config.toml
encoder_arch = "convnext_v2"
encoder_conv_stem = false
decoder_norm = "groupnorm"
Rows from expert 7 of block 8 of the encoder, named by matrix and row number. Rows with one number belong to one neuron. Each number is 200 + 20 x the weight over its row's rms, rounded and kept within 0 to 999. All counts start at 0. After the name is the row's rms in percent of the matrix's.
# up: expert up (encoder.blocks.8.mlp.up, 8x32x128), inputs 64-127
# down: expert down (encoder.blocks.8.mlp.down, 8x128x32, transposed), outputs 64-127
up.0,102,189,195,215,158,187,234,221,198,204,186,192,222,228,194,176,177,200,221,199,193,205,207,225,224,214,217,176,183,188,201,210,190,203,202,216,191,204,217,199,219,250,191,226,202,216,203,179,189,193,213,197,214,198,221,184,202,172,121,190,201,216,230,222,167
down.0,095,226,188,174,210,195,244,217,207,161,193,218,168,231,196,230,176,236,180,192,194,211,185,150,211,189,204,167,195,202,218,207,215,212,219,203,171,201,206,218,206,175,261,219,228,196,208,176,181,194,206,209,175,207,192,229,223,188,224,228,202,201,155,218,220
up.1,101,183,212,160,214,184,234,198,220,207,204,197,189,210,211,221,148,158,199,235,219,200,212,195,169,189,220,202,202,197,218,245,199,222,224,216,198,179,210,179,208,193,184,193,201,203,182,216,238,188,198,218,233,218,212,202,210,214,221,159,215,212,212,189,202
down.1,096,208,193,201,203,213,205,171,208,193,170,192,188,196,222,195,182,230,221,206,178,186,184,216,195,182,195,197,210,203,228,194,207,156,168,169,171,196,183,201,205,190,193,155,161,197,206,172,246,201,186,145,189,206,201,222,150,238,182,184,200,190,207,179,202
up.2,094,206,219,196,185,207,169,237,223,201,214,141,195,187,193,246,212,183,193,235,234,192,236,202,201,204,221,206,204,167,160,213,207,193,236,210,175,184,189,243,174,167,181,224,206,166,196,175,203,205,203,195,202,224,192,195,201,194,228,209,201,193,209,196,184
down.2,097,204,183,187,205,184,163,208,188,204,193,162,196,187,238,166,147,169,210,190,226,233,202,213,201,153,201,201,222,195,179,188,196,205,207,188,195,188,189,157,210,232,210,200,234,213,225,201,185,206,213,186,207,203,181,207,224,230,178,212,168,207,211,194,178
up.3,097,190,164,221,210,232,186,185,181,183,186,205,224,155,187,185,212,199,207,176,201,184,212,196,216,198,168,189,190,228,226,196,198,197,190,196,186,219,168,198,202,187,191,223,183,211,222,221,209,200,164,199,221,177,181,209,188,160,222,193,207,227,204,187,237
down.3,092,193,206,186,210,197,189,155,185,206,214,182,212,186,170,200,218,197,217,177,205,181,208,218,216,205,189,192,183,210,167,191,169,210,194,238,165,242,168,227,199,169,198,210,183,238,199,225,180,205,205,180,205,210,202,223,203,179,231,187,198,153,167,213,184
up.4,104,191,207,186,176,194,223,223,200,199,182,201,236,235,196,206,175,213,208,214,213,203,207,192,217,210,209,178,202,181,202,188,207,200,186,217,198,191,226,197,204,256,166,174,178,173,208,174,200,188,185,211,205,204,199,223,204,179,171,159,202,221,194,223,166
down.4,101,192,191,183,205,225,237,189,193,218,225,200,192,222,203,223,205,216,174,219,202,189,214,167,202,197,229,178,228,190,196,178,220,175,216,215,161,212,219,218,205,184,176,190,240,192,211,151,200,224,175,179,216,186,198,195,168,185,212,211,213,178,178,153,192
up.5,104,230,218,207,234,204,199,213,202,207,180,182,192,187,226,214,167,141,155,212,208,236,207,230,202,180,221,223,202,181,178,212,213,190,183,232,234,172,213,207,194,209,195,182,226,213,181,183,204,210,218,173,229,189,215,206,230,187,222,186,203,196,219,198,161
down.5,102,214,192,204,220,204,162,173,197,200,215,142,189,231,194,184,185,203,188,208,214,225,207,188,225,138,215,231,246,213,212,213,214,215,222,225,203,180,190,214,219,196,188,163,177,192,194,190,198,195,199,193,208,202,214,219,201,216,202,189,192,216,197,197,207
up.6,089,198,186,201,212,204,219,235,190,207,164,219,222,193,204,235,203,209,230,230,205,196,241,180,201,239,186,196,198,190,187,182,185,202,196,217,214,196,198,225,228,217,227,182,208,164,196,186,209,194,183,190,197,225,178,223,204,215,242,155,214,229,199,205,223
down.6,089,221,186,185,187,234,208,211,220,213,239,219,168,224,188,181,192,169,193,181,172,179,172,196,179,210,191,218,221,202,214,194,204,199,204,186,217,257,167,211,178,160,181,192,211,218,196,193,228,186,187,198,200,194,168,197,189,210,176,187,208,193,239,186,184
up.7,088,202,200,189,205,210,205,197,205,191,201,148,197,174,227,189,209,174,207,206,197,204,197,174,190,221,208,203,197,199,153,198,180,170,206,214,223,194,209,233,207,174,238,173,239,216,201,161,213,191,204,197,210,206,144,159,214,232,200,200,217,208,152,223,225
down.7,084,212,179,199,197,198,172,192,217,218,211,159,231,192,208,161,214,202,204,195,229,224,198,195,169,198,228,240,194,197,182,190,215,210,221,204,223,190,187,206,178,206,190,231,205,181,182,205,205,235,196,208,212,224,196,212,172,211,186,184,197,205,256,179,176
up.8,110,213,246,226,218,211,191,214,219,206,225,165,208,196,187,220,195,147,185,207,187,203,180,205,238,166,245,213,202,179,174,223,232,194,197,206,189,203,180,209,176,218,207,164,216,190,209,201,211,206,220,166,210,218,192,219,200,167,181,211,185,145,222,200,159
down.8,108,219,205,203,203,177,173,211,177,173,172,138,222,196,233,189,190,207,208,203,224,223,203,166,205,168,211,216,219,192,186,216,212,221,208,232,187,204,206,182,197,193,206,207,172,182,195,181,188,216,213,208,209,198,229,199,187,182,194,217,205,224,194,173,221
up.9,101,181,211,206,238,194,150,236,200,223,191,210,231,212,168,221,181,185,174,225,194,224,191,178,233,242,215,225,187,172,175,188,204,192,193,189,199,208,204,216,223,215,217,154,200,180,206,183,181,203,199,208,229,197,185,190,198,218,210,210,188,218,177,196,199
down.9,091,224,173,207,184,239,207,208,170,206,183,232,177,232,202,181,178,206,163,173,202,203,194,206,207,189,218,224,204,189,201,203,238,179,219,207,197,170,194,181,214,184,203,215,222,217,195,166,179,174,200,212,198,177,186,203,219,222,231,209,204,187,202,197,184
up.10,083,195,198,215,222,220,157,217,178,211,183,185,210,204,198,237,225,203,207,233,163,180,172,196,185,213,205,209,223,182,176,174,206,172,222,224,215,226,174,218,202,185,211,181,200,194,194,178,186,214,216,187,196,197,179,172,188,209,174,215,197,190,205,218,211
down.10,091,206,207,198,206,208,189,237,198,185,203,159,191,221,229,169,193,182,211,181,236,223,206,183,184,156,216,237,175,203,201,237,204,207,215,209,206,189,211,182,194,212,211,214,222,189,207,221,188,208,221,228,217,209,231,182,204,227,229,203,204,214,211,221,169
up.11,098,200,165,266,206,224,168,161,182,194,212,192,232,163,184,189,220,182,208,179,180,199,194,204,226,222,190,203,205,213,229,190,169,229,183,193,188,211,172,177,193,201,191,213,185,219,192,226,180,204,182,192,225,173,200,209,193,174,206,221,184,199,201,212,220
down.11,108,192,174,184,216,193,211,206,199,154,182,205,175,182,166,229,231,209,235,199,198,206,203,211,223,195,196,202,188,205,175,258,206,221,166,229,193,203,207,218,200,178,204,205,195,213,234,202,211,181,215,203,177,145,206,203,220,196,207,211,188,210,182,219,208
up.12,100,175,204,188,188,185,230,181,199,212,208,208,169,245,204,195,174,209,199,212,211,211,204,203,188,191,225,158,199,206,230,223,200,222,220,196,180,193,234,188,213,214,178,213,199,211,224,223,223,195,178,231,216,201,193,175,204,183,167,202,212,221,203,237,200
down.12,101,223,230,188,230,179,228,191,186,197,208,237,216,233,202,217,167,216,212,196,214,196,209,170,201,178,195,185,192,217,225,164,224,150,193,184,179,177,226,228,238,216,195,169,188,147,167,191,213,198,191,186,204,191,186,220,180,208,203,218,194,201,185,178,213
up.13,109,206,201,166,220,201,219,188,232,209,201,204,192,195,224,203,170,161,179,201,192,228,184,197,195,189,219,219,221,195,192,200,194,215,222,202,217,185,220,205,228,212,190,164,225,223,200,193,206,169,217,224,207,208,212,215,198,215,234,188,207,222,196,191,231
down.13,109,219,215,186,210,215,171,153,168,193,173,201,205,216,206,196,212,219,188,211,200,191,179,180,221,191,212,228,231,190,212,200,240,171,189,208,218,221,177,220,222,214,202,178,175,209,178,160,267,179,169,155,188,204,195,198,170,200,181,193,184,196,203,190,194
up.14,086,194,220,226,200,221,205,187,214,191,186,172,188,197,198,192,167,183,177,189,222,205,197,234,207,175,228,230,211,191,160,223,180,185,198,209,188,175,191,215,169,211,189,168,227,195,191,161,207,212,207,190,231,191,238,205,173,171,160,208,185,160,211,179,202
down.14,092,206,234,224,219,184,165,187,185,151,181,161,208,182,223,188,227,194,216,174,210,240,187,151,213,148,221,219,217,202,208,209,206,205,188,223,174,195,195,215,210,201,228,174,160,188,212,211,232,229,202,218,178,210,241,175,185,199,189,200,185,236,180,188,195
up.15,098,193,199,189,207,201,211,231,212,229,185,224,223,189,188,238,199,220,237,216,204,169,210,165,177,224,211,200,213,188,197,208,183,191,194,219,187,190,203,220,211,180,203,165,215,182,202,194,203,206,207,198,203,202,149,217,230,241,238,171,214,227,196,178,209
down.15,104,209,219,204,175,222,218,196,188,226,242,227,179,185,179,202,173,187,173,175,181,185,227,232,168,216,191,213,195,232,202,168,207,202,195,183,192,190,200,208,198,184,176,197,235,221,200,185,191,210,204,197,220,217,201,194,167,211,204,203,211,177,223,181,171
up.16,096,196,224,230,185,199,236,184,217,186,202,203,163,221,215,169,175,212,204,185,201,233,197,211,168,154,234,189,196,225,207,202,221,198,205,202,193,168,218,202,198,203,224,200,194,228,173,227,165,222,210,193,214,214,224,169,189,182,189,175,220,185,219,185,151
down.16,102,204,219,218,189,175,205,204,211,163,180,186,192,219,241,239,201,189,201,220,217,228,215,194,209,172,236,182,201,197,215,174,196,210,193,239,200,196,219,238,193,200,189,210,197,169,211,170,195,174,205,223,219,181,195,190,232,202,185,216,223,218,180,197,200
up.17,127,235,193,191,219,195,203,210,221,180,216,174,149,190,246,173,193,173,177,204,216,210,193,198,198,159,200,207,217,205,184,231,207,175,218,200,221,171,200,214,221,207,197,183,222,257,188,183,204,189,210,190,192,193,216,190,233,226,224,183,196,196,198,179,199
down.17,125,179,195,196,211,209,156,194,244,185,195,150,235,223,209,189,216,200,211,197,227,222,177,164,231,186,217,216,216,197,208,192,216,203,205,235,223,195,212,196,203,188,199,181,144,179,157,155,219,179,171,186,211,219,208,213,191,189,192,209,212,205,226,201,209
up.18,093,184,173,222,209,234,162,169,181,202,199,219,229,168,191,202,237,216,191,174,185,207,212,197,202,205,182,200,181,196,237,175,188,208,172,193,213,223,179,175,183,178,182,215,164,201,201,247,189,196,190,200,209,166,205,212,182,196,207,236,200,193,184,193,213
down.18,098,174,176,204,201,186,183,197,196,201,176,216,193,187,155,240,220,210,222,175,230,193,226,207,203,214,187,212,185,198,171,203,234,202,186,204,191,191,200,188,209,219,219,229,216,211,185,226,194,190,215,202,168,174,204,223,236,198,224,197,181,179,165,223,201
up.19,097,190,196,185,221,199,178,171,194,187,230,231,200,164,200,203,240,222,213,170,216,208,198,193,179,197,172,201,195,227,231,193,195,204,197,198,211,216,183,183,180,162,191,236,175,197,175,228,196,215,192,205,196,189,192,208,198,182,217,207,206,172,209,182,204
down.19,096,180,188,196,180,202,219,191,174,195,184,201,207,149,221,231,205,173,214,194,201,185,205,222,193,184,175,205,197,225,187,209,169,191,156,179,198,175,180,203,229,246,193,201,202,177,236,219,180,193,222,223,208,191,202,201,236,212,195,210,206,227,202,194,203
up.20,104,185,230,209,233,172,187,239,220,235,207,194,244,202,180,240,158,176,163,249,222,211,213,183,209,227,210,203,189,183,156,188,219,223,200,204,211,192,178,218,189,187,203,181,228,184,221,191,204,212,200,169,219,219,207,171,209,174,207,197,195,196,198,200,186
down.20,102,229,194,199,169,192,203,230,173,210,173,185,183,197,211,210,175,191,191,204,181,245,204,219,143,188,194,205,213,214,201,203,201,201,223,196,197,196,204,180,183,203,160,201,221,208,224,205,202,215,229,230,196,163,216,239,196,194,203,191,169,202,193,196,223
up.21,106,196,185,222,198,204,199,181,198,191,206,227,232,163,185,164,225,209,222,180,212,176,208,194,194,226,165,199,203,237,222,202,201,186,180,191,190,209,171,195,179,174,196,218,191,202,188,239,205,233,184,194,215,194,187,201,195,162,202,204,205,191,209,208,227
down.21,102,176,204,188,203,205,216,198,198,196,176,208,188,140,181,237,220,188,203,178,209,185,221,223,215,210,144,191,182,236,186,220,200,194,184,203,187,215,191,231,215,212,189,228,175,192,235,224,192,192,234,212,172,172,205,197,228,197,198,204,158,237,170,213,190
up.22,090,193,198,209,157,210,210,215,181,184,172,253,212,221,205,147,208,223,225,181,179,185,227,204,168,205,165,171,187,218,209,181,201,195,174,205,206,197,179,215,194,238,221,205,169,215,200,200,173,168,224,220,176,179,192,205,183,174,171,206,190,247,218,219,202
down.22,096,192,199,162,201,193,217,216,219,199,194,255,195,211,179,239,212,197,197,205,200,156,198,195,222,232,225,176,195,214,190,200,194,212,208,234,206,230,211,201,209,184,211,229,206,227,202,177,202,207,207,198,197,179,183,194,227,155,232,213,230,199,162,209,203
up.23,095,199,194,213,184,204,238,211,201,197,147,217,192,223,184,182,174,211,211,214,172,228,238,194,164,201,204,197,187,192,206,196,186,215,172,180,237,188,197,203,198,234,186,182,186,184,196,186,179,178,206,210,209,179,246,239,193,204,171,209,218,218,209,215,205
down.23,097,169,208,187,185,190,202,214,163,183,232,240,194,226,170,237,221,190,179,222,220,179,188,191,236,217,204,199,199,218,198,195,200,171,196,214,201,228,213,200,201,150,208,196,233,234,186,185,210,213,204,174,194,191,189,180,238,165,187,192,207,218,180,202,206
up.24,097,176,183,216,188,236,186,159,187,202,204,215,213,168,211,211,238,212,206,172,214,217,203,200,196,187,181,191,195,218,221,174,186,195,169,197,213,199,181,169,180,195,186,218,176,202,214,260,197,213,183,205,200,167,204,203,175,186,206,221,192,196,201,167,218
down.24,105,185,210,214,169,208,195,207,184,206,178,198,195,177,188,211,242,213,221,164,215,196,200,208,233,194,174,202,206,217,194,216,182,202,188,191,201,213,182,199,216,234,208,213,202,188,199,200,204,192,221,200,181,209,209,195,220,200,221,189,206,169,157,216,207
up.25,106,174,199,203,209,217,205,163,184,196,209,228,215,162,202,208,244,219,195,160,218,209,217,196,215,191,174,192,192,213,241,193,187,202,177,196,224,206,173,176,193,184,205,220,168,193,181,255,184,199,167,215,197,178,190,206,196,170,209,219,192,211,201,164,220
down.25,105,165,199,185,210,193,179,194,177,175,208,194,198,156,175,203,199,211,222,175,230,193,216,240,201,204,184,216,199,234,212,178,171,204,174,203,166,174,178,221,197,217,198,184,193,196,214,193,190,199,224,205,169,209,216,215,210,202,197,229,179,171,172,195,189
up.26,110,168,161,188,223,233,213,187,164,221,180,230,224,215,207,191,222,201,217,181,213,183,217,198,199,184,158,178,187,223,252,191,208,217,189,203,184,196,229,168,200,198,186,206,166,214,235,254,213,194,165,202,191,196,203,187,206,227,225,206,214,230,183,212,245
down.26,099,205,201,197,200,186,214,172,190,192,199,236,190,245,176,223,187,209,205,195,210,176,199,179,198,229,193,181,237,219,205,209,206,163,202,172,204,215,192,203,189,244,182,180,198,194,165,175,203,166,174,178,191,214,184,179,176,210,186,211,214,173,189,197,189
up.27,099,190,221,203,193,192,220,235,222,200,188,163,197,192,216,208,174,189,180,231,210,186,215,194,186,238,235,176,199,185,202,241,224,206,207,219,183,190,218,208,200,194,196,175,204,176,183,200,200,208,201,179,219,231,192,213,214,160,194,178,202,198,229,187,169
down.27,095,228,210,208,221,221,234,187,218,190,233,192,210,187,212,197,178,202,184,193,207,220,204,217,128,193,181,182,215,221,200,223,199,167,199,207,171,204,185,190,198,174,161,161,221,200,225,190,169,201,197,199,216,177,221,208,206,196,177,208,179,228,210,187,206
up.28,086,199,205,175,190,207,194,194,187,215,179,219,162,210,213,205,197,150,165,212,203,209,222,177,204,178,199,196,200,183,223,211,193,183,209,217,203,196,205,234,182,196,214,218,211,217,219,161,201,155,210,200,233,214,189,211,201,142,193,205,219,212,205,213,179
down.28,080,206,207,195,225,199,173,215,190,220,234,156,225,246,219,177,197,218,224,192,201,208,207,183,223,156,207,182,210,181,222,193,231,167,204,193,204,196,172,214,185,212,212,198,188,166,201,194,213,185,223,206,217,204,227,197,188,207,213,177,212,225,181,208,228
up.29,105,167,220,151,197,184,216,199,207,217,196,214,202,223,197,204,168,215,235,219,214,195,209,186,166,191,225,176,194,183,211,213,204,209,201,188,207,196,227,202,201,209,180,195,192,191,205,195,208,190,172,235,189,198,188,199,207,202,210,190,211,212,193,224,206
down.29,106,192,199,184,215,212,206,181,181,221,219,188,228,196,215,210,178,215,207,179,209,177,190,208,200,193,200,177,223,207,216,158,188,183,180,188,187,188,217,226,204,184,157,184,204,179,189,184,244,194,204,161,205,212,175,210,174,201,190,211,213,211,217,166,183
up.30,114,230,221,186,211,176,168,234,206,192,203,191,190,220,229,180,204,174,177,236,185,205,174,199,210,209,192,209,231,180,147,198,216,177,217,210,196,203,183,241,230,231,210,165,223,201,193,173,186,171,223,198,194,188,195,199,216,212,171,226,187,204,194,211,198
down.30,122,175,203,184,202,221,142,194,205,170,199,161,175,236,181,181,207,225,223,212,212,224,207,165,242,186,203,236,218,196,189,234,230,200,219,237,218,207,170,183,202,178,232,211,201,190,200,201,195,181,195,228,200,203,224,213,187,194,200,209,199,205,194,199,201
up.31,100,217,188,200,222,204,200,215,213,189,193,178,203,181,229,213,167,161,152,202,203,213,184,194,203,191,179,222,222,185,146,197,204,196,223,220,212,164,226,208,216,230,209,143,230,219,194,201,196,188,221,197,203,227,203,221,201,215,229,193,194,188,203,208,209
down.31,096,216,205,194,178,236,157,180,201,194,197,140,183,215,214,185,211,201,179,194,198,241,180,165,211,201,219,256,242,205,202,211,235,211,208,218,200,234,192,193,194,169,203,170,176,176,200,173,233,203,205,207,194,186,207,221,209,206,198,222,181,199,184,180,193